From a checkpoint of a small spectrogram enhancement model.
Training: soap at rate 0.002, 7500 steps.
Data: trained on two synthetic voices taking turns or overlapping, over music, noise or silence, 26041 training examples.
Rows from block 7, named by matrix and row number. Rows with one number belong to one channel. Each number is 50 + 15 x the weight over its row's rms, rounded and kept within 0 to 99. All counts start at 0. After the name is the row's rms in percent of the matrix's.
# convs0: first 3x3 conv (model.mid.1.convs.0.weight, 384x384x3x3), inputs 306-314, a 3x3 kernel for each
# convs1: second 3x3 conv (model.mid.1.convs.1.weight, 384x384x3x3, transposed), outputs 306-314, a 3x3 kernel for each
convs0.215 100:69 66 23 67 44 65 28 77 55 31 55 29 41 64 42 33 60 60 40 56 44 72 61 47 57 60 56 50 54 63 60 36 61 46 44 27 22 64 43 42 61 63 69 37 48 54 54 47 55 49 53 56 53 61 30 64 41 36 35 64 55 19 40 59 65 21 26 34 55 43 63 34 41 31 68 43 47 46 32 79 67
convs0.216 106:54 19 49 55 56 32 33 93 53 27 70 36 74 27 59 42 66 67 52 52 51 58 53 33 52 65 46 62 51 47 58 39 40 55 52 47 37 85 55 53 22 44 69 39 85 43 68 68 70 50 41 55 30 63 49 55 40 32 27 56 70 36 91 60 33 58 38 45 62 38 75 48 29 53 51 49 55 54 39 75 55
convs0.217 091:68 39 38 45 53 45 58 71 65 51 33 46 53 43 42 48 66 46 39 77 50 53 59 63 27 70 41 67 23 17 52 42 56 58 65 21 65 14 49 64 53 64 62 57 38 71 60 56 44 66 50 62 45 54 43 71 68 46 41 62 52 23 83 59 40 67 51 37 67 32 51 63 53 81 30 54 67 85 59 46 71
convs0.218 090:47 68 38 63 41 63 57 34 63 42 58 55 62 55 45 52 30 70 36 38 73 51 36 60 95 10 61 42 53 72 66 74 47 36 74 38 74 52 59 43 36 45 43 83 36 48 60 37 14 79 32 23 55 52 77 38 38 32 57 83 60 43 87 33 58 52 82 20 50 67 36 77 45 39 48 42 55 67 43 57 71
convs0.219 143:86 29 63 51 65 56 47 62 52 57 48 33 51 36 60 44 82 29 45 47 66 60 37 41 36 88 47 74 39 44 51 53 56 65 21 47 42 52 44 75 47 50 72 15 51 50 50 53 66 57 46 61 27 41 22 53 41 57 56 64 59 31 78 44 36 50 38 41 79 44 58 57 44 47 38 47 49 48 65 83 44
convs0.220 080:40 59 66 65 27 79 30 27 45 54 81 53 53 64 48 54 34 54 34 68 64 40 33 31 53 38 25 31 29 42 63 32 64 58 73 07 47 60 61 43 50 33 62 51 44 46 58 44 54 40 43 41 52 49 47 33 63 08 65 48 63 36 50 62 66 19 52 60 72 33 34 69 63 45 74 38 58 45 55 51 56
convs0.221 113:00 46 60 57 72 37 60 54 58 43 43 57 52 63 15 67 00 68 55 52 38 50 61 47 85 14 39 39 29 37 60 75 43 04 72 28 44 67 78 34 31 79 52 54 41 50 42 49 56 51 67 38 54 52 71 36 48 69 08 62 64 52 56 52 57 43 43 49 49 26 56 56 49 36 48 35 22 83 59 34 78
convs0.222 088:68 44 60 45 44 47 54 54 31 39 61 49 42 49 62 50 05 44 50 43 38 70 35 49 49 60 47 54 32 32 60 63 56 53 55 32 42 02 58 45 42 54 59 60 65 27 42 31 51 72 57 64 54 61 52 46 67 50 33 56 41 31 67 61 64 57 44 37 43 46 60 46 43 58 62 70 49 61 40 48 63
convs0.223 082:33 79 62 72 68 46 51 45 39 50 51 45 61 48 39 58 51 44 53 42 58 54 55 45 75 58 26 63 18 33 39 59 69 53 66 62 72 43 49 34 48 43 17 50 24 60 42 49 59 63 53 59 39 61 48 43 43 63 24 87 46 47 55 54 11 56 54 64 31 61 47 48 73 44 38 63 51 44 32 34 45
convs0.224 092:71 60 68 80 29 46 33 56 61 21 68 66 56 50 41 53 58 82 36 24 53 58 32 24 29 36 66 53 73 74 44 39 36 29 51 37 83 58 85 54 20 66 67 46 30 43 51 55 60 19 39 60 67 69 62 68 49 36 30 59 70 37 59 73 27 34 48 61 62 90 24 64 44 45 58 53 55 56 56 52 69
convs0.225 092:61 35 60 31 61 48 43 62 53 31 55 50 69 65 42 54 34 64 52 41 20 46 54 39 88 09 64 65 21 69 71 61 55 50 82 33 52 61 58 69 16 71 52 75 34 49 42 41 53 48 58 50 54 60 61 22 74 51 02 93 67 33 65 49 16 37 44 42 65 72 34 39 63 43 50 57 50 52 36 82 66
convs0.226 126:63 52 67 48 60 37 57 62 32 63 57 33 31 54 65 45 47 47 47 51 55 43 39 46 57 59 42 29 51 46 56 35 74 35 14 74 40 71 22 39 64 66 43 31 56 31 68 46 47 70 26 44 57 46 69 78 16 24 59 65 32 69 56 37 41 50 31 33 53 64 37 60 52 41 58 60 59 49 42 54 43
convs0.227 102:45 46 49 30 42 81 70 48 38 59 34 32 27 52 71 46 55 38 94 46 27 37 40 74 49 57 42 66 51 55 35 41 62 63 23 37 55 57 21 37 53 13 40 39 42 53 78 50 40 59 29 43 36 51 34 52 71 67 86 35 37 75 59 28 26 89 45 28 52 76 43 57 68 39 50 48 69 30 41 62 48
convs0.228 100:70 35 50 27 28 66 67 76 23 76 47 24 41 54 73 61 64 41 65 36 60 55 44 48 59 91 33 59 49 57 67 41 65 36 17 62 52 53 13 20 62 39 52 00 70 68 51 54 53 61 48 44 38 61 39 89 33 72 52 45 50 62 20 44 43 52 69 40 55 68 49 24 52 36 44 51 75 59 55 62 31
convs0.229 087:71 22 40 43 60 40 50 49 46 33 76 26 35 62 81 54 56 25 34 50 58 36 51 40 37 54 34 34 56 50 73 50 54 49 69 63 69 39 45 31 37 66 44 32 62 43 69 57 45 36 72 30 41 27 57 59 45 54 44 63 76 31 30 41 75 57 57 39 62 39 76 47 57 42 37 50 41 63 85 41 52
convs0.230 116:60 39 63 39 68 48 48 50 64 56 64 43 20 41 39 50 77 65 83 34 56 40 53 46 24 43 86 35 63 45 68 32 64 50 48 37 43 58 39 56 38 30 49 68 61 66 69 60 57 61 18 35 97 80 44 52 65 57 50 58 80 55 39 62 41 59 37 58 36 58 62 36 57 43 48 60 68 60 46 49 50
convs0.231 109:79 57 43 50 37 46 40 58 48 56 71 41 59 35 55 53 76 51 46 37 55 51 22 36 14 71 80 39 35 42 31 61 66 70 48 34 37 74 59 43 73 44 70 20 31 68 52 35 35 72 55 49 38 52 19 61 79 41 69 76 64 44 45 39 45 60 67 37 58 39 58 53 41 80 54 35 55 61 68 53 51
convs0.232 131:99 51 22 54 49 47 28 74 42 51 68 29 52 27 78 49 66 43 62 55 22 63 37 34 34 61 44 52 46 31 38 58 38 74 48 05 47 36 69 70 49 33 63 51 59 58 42 48 61 59 59 53 52 72 28 43 75 71 53 45 58 54 68 46 47 54 51 53 61 49 63 55 53 47 64 47 41 73 59 70 62
convs0.233 095:43 41 20 44 62 50 64 44 40 73 40 55 25 59 42 43 46 49 47 24 51 34 56 58 55 53 48 44 64 54 35 73 61 37 57 38 52 44 63 55 34 34 20 81 20 60 64 69 43 52 44 49 69 54 33 43 56 68 47 57 54 56 46 48 42 51 64 97 36 80 44 42 60 63 44 57 52 61 30 40 56
convs0.234 082:39 53 36 74 52 54 54 73 59 63 65 45 66 62 62 48 30 39 49 56 26 63 38 47 29 56 44 56 39 72 69 50 44 41 65 31 50 39 46 55 40 28 54 58 41 53 54 42 33 41 65 59 43 74 30 59 52 36 52 16 49 45 37 69 64 36 56 51 36 50 28 43 62 42 50 37 48 35 38 57 42
convs1.215 105:31 31 74 85 46 37 37 78 47 47 46 47 57 63 54 53 40 49 44 23 70 53 51 40 40 45 52 72 36 32 38 60 67 54 56 52 77 67 43 33 63 62 51 51 35 72 71 25 44 52 61 64 67 17 76 81 20 28 54 76 56 35 38 26 40 72 58 54 47 42 43 59 50 54 52 59 50 37 49 50 52
convs1.216 116:46 47 61 61 45 61 68 47 33 40 52 61 56 68 46 56 38 60 31 46 66 52 51 51 53 62 40 44 63 44 65 51 47 52 41 68 36 74 55 50 58 17 35 40 62 27 94 41 60 64 20 27 37 66 56 71 33 39 62 37 36 44 55 79 25 48 51 47 72 56 59 36 48 40 50 28 53 41 55 46 47
convs1.217 091:63 49 48 47 52 61 71 38 50 50 35 52 61 46 28 67 30 62 56 54 61 43 52 47 61 33 64 54 58 49 58 38 56 50 54 59 51 77 76 55 38 20 51 53 64 23 68 49 64 36 19 42 49 74 47 61 60 61 54 47 38 73 50 60 31 62 37 61 82 46 60 50 41 45 43 50 58 36 50 40 41
convs1.218 082:30 78 46 51 43 47 54 27 49 56 63 40 43 44 70 37 47 48 42 70 43 61 46 49 73 48 72 59 42 53 43 44 69 53 47 52 59 25 46 44 37 82 31 71 27 57 31 47 68 29 81 55 82 00 64 26 49 22 59 61 32 72 30 51 60 43 48 66 30 44 33 80 36 53 47 55 53 60 57 46 38
convs1.219 157:55 28 61 46 49 63 52 58 36 48 22 69 57 59 44 58 49 48 39 32 62 31 38 56 44 54 37 31 45 52 55 51 38 46 54 66 35 66 70 81 70 23 33 34 74 37 59 60 83 48 36 32 20 97 46 74 51 75 60 27 35 29 78 53 50 50 35 56 69 61 69 23 60 40 56 46 41 59 55 48 50
convs1.220 066:56 54 49 46 69 30 38 37 76 45 49 60 47 62 40 42 41 60 54 61 46 62 62 44 67 49 48 67 40 54 43 45 49 42 38 55 44 45 48 44 40 54 41 37 56 48 53 41 32 57 47 48 42 45 28 42 63 56 28 61 57 47 36 50 45 55 64 51 52 45 52 39 44 58 44 38 60 55 59 36 61
convs1.221 118:47 61 37 56 40 62 43 30 62 45 75 44 47 23 53 40 61 60 46 60 41 65 45 37 34 42 61 59 38 62 30 50 62 49 55 42 60 58 36 28 37 66 45 72 45 56 62 45 16 44 69 67 78 17 59 27 43 22 60 52 61 75 25 60 50 45 63 54 34 49 39 68 43 49 43 64 44 42 52 49 45
convs1.222 076:60 59 40 35 46 62 68 18 50 78 41 53 46 28 64 55 52 62 60 65 33 62 46 39 74 40 62 52 58 59 40 36 63 49 61 33 28 50 68 55 31 08 38 64 62 27 47 77 57 40 07 48 33 71 41 18 59 55 63 27 47 68 64 74 68 27 27 59 71 37 58 28 42 16 50 41 87 51 54 24 63
convs1.223 075:60 49 29 52 49 58 37 46 67 52 32 67 55 26 39 47 57 58 67 62 32 18 57 43 34 67 50 48 51 41 35 52 51 51 53 54 60 63 62 30 55 49 57 37 48 34 62 75 24 59 45 76 28 47 43 18 89 66 52 48 65 36 38 41 60 38 66 55 53 38 84 29 64 46 53 54 48 38 57 44 58
convs1.224 086:28 68 62 78 45 43 50 36 47 28 54 65 69 58 55 36 18 61 28 65 49 72 56 44 66 47 57 66 41 51 56 48 67 49 43 56 52 61 55 38 53 41 49 41 45 39 74 35 28 66 26 56 52 43 79 44 39 20 51 51 50 52 33 61 28 35 65 39 54 31 55 43 39 47 47 38 64 29 57 44 60
convs1.225 087:47 66 54 60 38 53 56 45 55 37 58 51 47 39 49 47 47 48 38 63 56 56 51 50 61 48 50 52 49 55 51 48 56 57 40 43 43 44 60 34 51 47 35 63 40 42 61 38 38 66 33 33 78 28 65 37 48 33 68 38 49 78 40 62 33 53 53 52 62 56 34 66 46 42 59 47 62 32 55 45 36
convs1.226 128:70 29 43 64 59 33 24 69 74 48 36 53 60 47 60 49 64 42 52 48 51 47 44 47 30 67 52 28 68 45 50 59 51 72 38 46 48 44 59 48 64 60 88 15 38 39 25 72 42 73 57 81 22 51 40 64 57 37 52 63 86 19 37 46 64 33 62 34 47 33 61 54 73 28 47 48 49 42 33 66 63
convs1.227 109:61 47 36 38 57 54 52 47 61 42 24 67 60 42 58 59 63 32 46 53 41 30 47 62 43 51 47 34 58 39 53 42 53 50 53 43 38 36 66 67 69 47 57 30 62 45 12 70 70 58 52 54 22 79 31 50 69 78 59 33 47 31 56 34 71 34 40 54 57 63 69 24 70 24 66 57 46 49 41 63 50
convs1.228 097:69 16 58 43 51 53 35 74 51 62 07 59 62 46 69 49 70 23 54 33 49 42 57 55 30 62 37 29 63 37 58 60 55 53 47 54 40 67 56 51 71 44 73 21 49 36 38 66 54 49 70 78 16 58 33 76 63 73 60 29 66 16 59 47 61 44 35 44 46 42 80 49 71 21 62 47 28 65 43 58 68
convs1.229 086:58 22 66 41 57 50 27 65 62 52 42 44 37 53 45 70 50 54 72 33 50 48 53 52 39 57 64 54 49 49 36 62 56 62 45 38 33 74 52 25 59 60 66 42 23 26 76 41 21 52 67 78 47 16 34 65 51 59 43 65 74 46 18 51 42 58 63 51 44 27 52 76 42 72 36 45 43 37 48 40 69
convs1.230 114:42 65 50 42 43 63 42 83 38 49 42 66 60 53 56 47 58 47 51 68 41 42 32 56 31 74 37 40 53 54 51 61 29 53 40 69 33 34 67 66 74 20 41 42 65 20 49 69 86 74 27 37 35 89 52 26 66 46 72 24 51 24 79 61 63 39 32 47 66 60 62 22 52 38 55 57 56 58 60 55 58
convs1.231 117:43 28 73 36 57 64 88 58 12 47 36 60 61 62 50 57 36 50 44 37 60 34 58 59 58 52 41 49 54 43 64 37 59 43 57 58 54 64 45 64 43 38 31 44 75 54 59 44 81 33 43 23 44 86 58 76 29 60 41 34 13 45 86 41 41 56 38 62 52 64 55 28 54 47 51 41 48 58 62 55 35
convs1.232 150:54 44 50 38 53 71 89 52 16 46 48 47 48 71 48 57 39 52 51 41 57 33 62 55 67 41 33 54 51 51 63 44 42 48 60 67 39 64 60 69 56 16 22 53 79 46 75 36 74 53 15 03 66 99 50 72 48 59 56 16 02 56 85 52 33 58 37 41 76 69 36 28 43 46 50 37 53 57 46 54 44
convs1.233 088:31 99 27 47 29 60 71 45 26 62 42 49 40 43 72 51 47 35 63 62 42 23 40 69 68 50 48 55 35 53 38 43 43 51 57 55 56 04 63 65 69 47 28 65 43 63 14 46 67 58 57 30 39 52 52 03 72 55 65 33 44 56 70 27 75 49 50 50 50 53 60 44 52 57 50 60 41 58 47 51 33
convs1.234 074:49 54 46 37 42 46 55 37 59 51 45 66 50 21 50 49 47 75 58 57 49 60 36 55 48 34 65 35 45 75 59 43 52 38 68 55 24 58 54 79 39 21 22 75 69 09 54 56 99 29 25 19 67 82 47 54 65 62 37 23 49 65 66 65 41 54 20 76 65 62 48 26 34 65 39 57 45 60 42 41 80